{"train_examples": 26041, "steps": 5200, "lr_schedule": "linear"}
Rows from block 9, named by matrix and row number. Each number is 500 + 50 x the weight over the matrix's rms, rounded and kept within 0 to 999. All counts start at 0. Numbers have three digits each.
# proj: attention output (model.blocks.9.attn.proj.weight, 128x128), inputs 0-42
proj.0:528522491520470566505484458552497503479531497496472467467526456524481469512533462502513535544532487536500520418508483532475490492
proj.1:438477463529502481542587459519459475570495556480462488528466514470466485467423594535516491472447467504507472484467462500534589529
proj.2:437536502456455517481477498528454525498530482587493451485511468522542527497551484485510540539485482491486571557456510476522509481
proj.3:549459590531472509482487487526564468487478511467526511525493494514499520500545537481516485562505512533533477432503510538529469492
proj.4:523467503490508480491579549426477534460481481532478510493531500506500482479551520485540505535489505522449535616471506469463510523
proj.5:572475453494528566532514461634551490493520501429443541493514511500492537558485458482496493468505450445545399433542526585453452456
proj.6:363609535530517512505483502469493513487505480500473474498521502476490457432543531501586464590499494542528526504527464529576488382
proj.7:374438513474522515520498519452488487514501504493509450542483442508508518439537578509553533523479482557492542498497452480548536515
proj.8:621556504497515570526508495493547489494514474504493482451519534490491470545449437463467508484483471542527479483490473473419514506
proj.9:586426469540505531488540500575497540514483523452479506508517549498496513523376438464436510459487519445568582457509471496433471513
proj.10:429571470482445562526515422530508499512506533441538469542481489498544490481475500452560514473482442522575422526472443569537493495
proj.11:452569547515504399542474543340470509524467515534459490443521441509515520467569637546510490570510501521497514579514452468530551454
proj.12:354589545459541454485487524329434521491478539569543472458546451443499505471524582545534470470479410557504596595534522425617542489
proj.13:521508441508537418482468530506508471500503534492477604508488490485498503480469536498484465375529501402419449544542501548591462448
proj.14:526393483473483517491483471596497513505467505477489474530490530500492491495529507524521538525488526585491537488464550567440559599
proj.15:558501538541415576533581463524526576522507525482520399502514514540477508550437451437393512509467518487634511439446462423414424560
proj.16:618519498468453459524518508564499504521491479484469520508493524479495530553450370484475546476455444457533538394503496525432506562
proj.17:596594492480527580512503475482543503510491472478515474475480505530498485516473458472524489520533489568577434392516515558509467466
proj.18:538621464426610507417423461387515479556467632504455529487449431633536491531447505582519491451565423586404519438562532570516612469
proj.19:548428526477563367495501525458505472499511505499511531530487491460531513540518530506495446430461500487455481538520495550478552545
proj.20:463470510533535535500457485429492480515505475389497497494443494470518541462383617515459430467488485459522524537478447410535506524
proj.21:468452612473436465529449552491453548493455514553526426486515448482517531420536498623450525640544483492548551529505530452511494479
proj.22:582541431528527618511479478427481519516497508462487482505459541533472498546402449433502486444463477509518447493531491563459551506
proj.23:391506517532548540505540554475530494515485482500494526529501493488499488526504549502521508506493415563493502613527515499518538508
proj.24:451570558422447635492414438497556534460498455473539449511480469561521381437581472467612534548558434551574410522511504554506495495
proj.25:557645539463464543469491509492506535515524565553489483489489476543479517491514418498467511566545493581477588381487508491481495441
proj.26:426473485437525509469493512568547498486528463538581500495500472547515465509549479475560530532540513493484433451498508584565479474
proj.27:541559438536507611494497497548519499493521486488520519478492543508453477521443421478504514459481519452551423474537479541488450446
proj.28:638563425467461466510524457514484429535481484463484541491465528517503544545479449519490481492461494461444426452490431567504475507
proj.29:587499487563495477503555543480503468451501473389410516437555516466453497463428507575489527488439508551551479463453479451490529557
proj.30:499510575467473539520450511412543530558533500460502430510511467537544540500483493464504508511474430508516556436454464492454554569
proj.31:483604522469506538555490458418543472518502463398488510498491508544480523522466468536494488447500431553550532446530492531542534476
proj.32:520455466487476585495528471496519471510485501454500449539488458514519528538434401497465572424424475492509455406516443506488501538
proj.33:449479545413470574496491477503530577473508573535442440512496475565526465517509475548535561589509455541489547447475569465474571525
proj.34:541552447503560519484502497483521456510514547431527524514450537447488497509441496462528436391483461490443506492507490482507524462
proj.35:553462533504520554405523497498537545473508494504490464509520528530561514479561526488499537516529536504447530535443498446417496520
proj.36:398547487515581569482611563494548556430523488435480438544425531468442477406491522491563449485515525562479500545511481484616517476
proj.37:451412566495480449473426489592493558484531459605606508534532494512528510509576470511475453550557553502516506477497493528453392427
proj.38:497558401507571523433552478420516458486495467449463539468479511484516584465426521483465452366512502492426539526433430376523467498
proj.39:495491453478524399461510511483458527523508490476514525526504492507484486539412483505499505425520494461520524487547521519576518547
proj.40:433477476441521533470494488574519441462466461533546523474535520443511466451531431494510514489462490463390525510487527495519485474
proj.41:508646490491510482554490502324514461498477520514540513473527475489531494466476515501473536456451455469517510530552463467541546457
proj.42:413427499401531469483516439461510526541476463577524494496513443502541512526633497489537475526529449576376539551490573510462499534
proj.43:496590501487567541489428461530553508516493545491480550536491518586510478484561455494505460495506472523477470462535538561480497415
proj.44:425427531532497513508542563593487561458503518508461494498521445536479488437534538525555538575470550514503528546470466410475484559
proj.45:581417448505536527476496524574483509487526522479414568513523532526473488558470488507490534444516468451461499444496499540435534491
proj.46:467625433509529450517499502394528528451482520529423511464521442513501522462516420562509571493504444499494537527560494445549468446
proj.47:506590458498527451528468515401497486480499504517524516455492494464488504518453524514463489453478464436464512496477450451513527427
proj.48:620418509600408385507493457589419558483516439523438515460573562461472526564468496514451564648559540449628449454498544497492447543
proj.49:430519545477512354516537518490484488485519475553531526515537496461540448472593510525531443523508513543415454569513523516590492425
proj.50:465464549656512486617555504503496588559506531494453500515536514502499455568506577491491565566512472456597415576543509492404486494
proj.51:480586517504441571511493463546521422479473425500525496482476472490551484409620514560580485568488420499473426562435457539500469428
proj.52:654512497477477485508473487555535458508511482488526527502479548522497501542472435465458479465493489491508428467533497518472445473
proj.53:577428501436454563444501391577578383511529453483533510554506505512508540561479414481520534488357342492524418430466495581333483532
proj.54:525602466449496478447507493417452502494482582648511469486519440548462485536486478461461455461521473519535552525540626458573569527
proj.55:467574561542502516489539496535502533489519476447558459524521506493486510474464485491506513533496479503621532526498479453468421430
proj.56:596454461460484580517498436523480503575454485438441481525536499480539573605435406562434646556453446478445594325461542545319554560
proj.57:531453496538539370480546528474429514502470523519489496507493481510513532507456560484432478453502585460465518517500465430501496552
proj.58:504477497493534463476525559425476500500500499481434592474495524516490501534455583510507468432509482532432494437504511521491579575
proj.59:382476459500450460505522451507523457485466464520535466504484459486547509496584495509474508441483461501462504524497516492522457491
proj.60:508448482454480590472476509596558483524522495474518514521483528507489504552495439497532534465477450533453507442496498545425486547
proj.61:536616453489484537525492470541562456516503485370560513526445543465463521520402378439475505384429417505590462401492452578530416463
proj.62:578506501441471597520487436483503466542575494522486503529450533558537535626478461443446508562527396502445447454508588538394477493
proj.63:470555502416478506504476462461491499529526546439462549488466463500535487425519505587579484489519432594495506475539570589588611502
proj.64:631409499489488497521481466599485495519473480493522568537493558463472487566500511468475527477504508476498424496495502533472474530
proj.65:498445440477541445416517591476520429539481520531531577518498571427422528498516534584480514435503577530358578506418497485429500460
proj.66:525523411464524560526473487406508483535551556439473514506418526498436547523470466458487448447501487581462546447583561558521585582
proj.67:598414440459498537493507487530486514524542521426453500513493570459500588586371426545455487466438456503463531411471488458331558617
proj.68:502467522524431386536570426625466431530453480495575545549526501432461482500472547513435519533466515425588444549447465543555469470
proj.69:455408546498460413480501474583532471498508454523543485509541476510486515471592517496512481549514552489509503451497480499542483504
proj.70:404563445467471502515504516533525524510499490513535452512515488495496499478501412469515482438468520483515533526489524500585482446
proj.71:463433530454473536465495519661494529491492498493532452496466489503496512464564511503497490534493573513537503481466515461536460521
proj.72:565574510470457516504475494548534455529483452490533548518529553546532511571493476425461466497511474517494436420525477513520497500
proj.73:438507515454471449497495476534479468508480496584514515482526449478506472519611529536559499520518467498453486525481558494570495466
proj.74:473636464447475607566418465421553548480607524435519414492436482527469547543357354381483468431473393491619535387531473496476421417
proj.75:602501462485489455501523518482514505471481527438452506482478474493518542514462469500468509405493528471470494496542488523521515530
proj.76:515414514545491409465544516574500448486512492527552593493495569416460490505541553521517508587483630495480441555450488492607474534
proj.77:632436531526474495485482509586497513479482477473524539488537563475518484480429437513440508521499539439562500431495532495425411486
proj.78:623362529498488484496526437588505562492541551488501488544525531556490498586423421534419513468462494468575503499537569528416466604
proj.79:629447496487440516488459465606498496532518502526526508543506505511499517541460442464469498493526530427500482442474490525472447483
proj.80:528374453503533440493501485553566495498548434415496554537505529439454579535518504475473477461511566498477455491507530569486469506
proj.81:523507445505521569480469471492535453483531457462515461486471507529491494509483445487496473452462468528508480417478520535497443438
proj.82:496510489493450453491481434451525451529498487486548534517507520482526492535506497534520494536491403504481458476474533559468552441
proj.83:453573493513497429481540479384455537481492523592462465466531449539535473483534557529506482515494475525482523494522518484512564505
proj.84:436590540524532443498499527353526476484498501479481494483503457507513504461582574520512453493548530527443517528526478479619569499
proj.85:387491541496493520493485540413511489519512530478555493477466475503536480508583570518524453484482471522416462626518493530479586491
proj.86:483649525503451451558437478391528460549536511443586520553447465511556504527456523452501419523500419550501455427520472540627532488
proj.87:470383548518485434490565470589538527496515455465517434522523475497516545425601519605472474631528544533498472548432497497463410534
proj.88:470482562532461461513541479540484476495456495512476483442537515457494513448590544586473511580480555507476543561446496441494473445
proj.89:402484489511540437519564528519482517472487504462479508465495510486472501473488566523555531534501519512509506564518486503584521500
proj.90:595517561534471528557507479484535551465483474419516482500518567504474514493382486489423450546505555463546497442534476439522426490
proj.91:457583602515448487558504463534510510503494489515537444497552471522548435511511493532515493568497437525589392490578510531463489430
proj.92:506566537531513538482477519399501482531508540502500527488479500461475494476451574523502450520489490534502483523521462460510568506
proj.93:517647448497449555545473479432485461518504508500533438510470484466530527460394396497440479458462437420536530496519428497524489426
proj.94:541419580498436577514474478575520524523492468483483505519499530498481494483542457510447536621482562538598534438482467468478477521
proj.95:498590398496503543485522547508517459474517524484462510516471553496435521462413431505477458431498470484450563537551503494558506465
proj.96:658380433532494449542507435380522523497480539468475512506509508503520496571434545443470491424514516497496431383534482566425522630
proj.97:415586543550496557507502589371482453507530498495486491519474523501541450394470601516494453412516530460487464532495434424631601481
proj.98:515554468444449553524516455489474480530507498474484484520496486522522473547512426458514531505468396492439470476538524580519513512
proj.99:443593467493488601480464475371505486521465521463518459529401435520497502438460484495567460496465510561473511475495470478583508468
proj.100:439510527491497585529463529478511506474540475537531423454548509427533472363543517470514491475462506468475561551463488452467418446
proj.101:534411514533530430512577530484483491495467485453427473553497518448498542509518526532467465450496601540406560478481520493507564604
proj.102:496427625561400412540555538541458509465522487564593452466593493487561473505622614452473460576501590472482436593436432428555393511
proj.103:628484495559488479539476520554482472506501482479474511513489538478478482519436456490449500508521507461524436406527477492463437471
proj.104:432461444538508533516491507493501502505509524430506474543453537473472490464515565457505460556526587522518473437473500506595511520
proj.105:461653492504487483497603527425497544468483549527472495482541447528509446440518451525511527495466473533568511558546460460563536507
proj.106:597530431492504563475526501544519507485517509483462496508537543531497507551380384480450464405481516505491552455500529451472461497
proj.107:404599448554551526479566557491502496439512520487467543445509513479427456409487544521535478462503569490467498550452457449637495417
proj.108:515446423468542464450497499502526470519511533505517555506469540501480514538503498467511441452488558491397547492492488527522450476
proj.109:538444457519521559458548473559464510535461530495440533481468516488451502467497502495498504529536549470436568556407530452446520465
proj.110:470477575524490579537472493588557474490450403527498483430579499471566459510642557557547556593503478500501470533464458481443485454
proj.111:461476473519507491502501522493509512493518520498514495496519465468477512477463457481479486378517545479528567568507509476507541546
proj.112:646595517550427392522477446467475494510517509555578513523547521509498504553414401480414503514494430455562498426529522549478449454
proj.113:406377524486491472455524506651491545468530494520484453501516498485470482429579489516549536612527603440554536555466562472548498533
proj.114:412423517541509566493509520656534516443498430471540529532471525456467467469558564459613500501498559452450467641452445483522391430
proj.115:436415495456474508421482496580543448499483491493571479579471537436494554484570448546520503471483512470538555519425508478483398450
proj.116:532548476547496435459581506618490456421452485522458535465491544465395461436596518613517567559546531476468482518476510529596492455
proj.117:481482528490456402479510565502506536480499506515553413493495509447551504458469477560436475543473592465480573538485512422552493549
proj.118:573518498526510587520472483561515494520475511467491507542459518477481488513467438455481522515480500447508522482492488484439500450
proj.119:523496439460489435546482460457504473509471518506511540493459512508499444554487526481506445425500449495427454492494555554565534550
proj.120:425567602464550518505463505334544517504523516518519548513547462532508503521578575584549482528491414588485525458520491559495565482
proj.121:596408610487433453482509453479479504551477494557569488537539560499510498573506404518403503514511566551543527399436536460428481596
proj.122:557486416541557548433424495451477452497501534558517542503450531519503510507445495440488420442546500434415546577550513496511485561
proj.123:533491489519492459486594519553492583491542501531455511522507480499463536475523506508541506504475530556548505499499483499539478476
proj.124:441560460466558534468514622396519431494447524466478597533419506456493501483525585506539478430423399513376517566528428506531651481
proj.125:480569495486495541480498505473485507468491479566516465479510506490497489465499439513496474444495536479521524479516481464560473493
proj.126:628542540514465517518520460444509487490497464494523467506480500498535533547407389438476543447452412524559453432513466522444511505
proj.127:556288475543486470495519500667534427551496468470521564566441633426492502535484503459513501463493613418460451465444444569511442555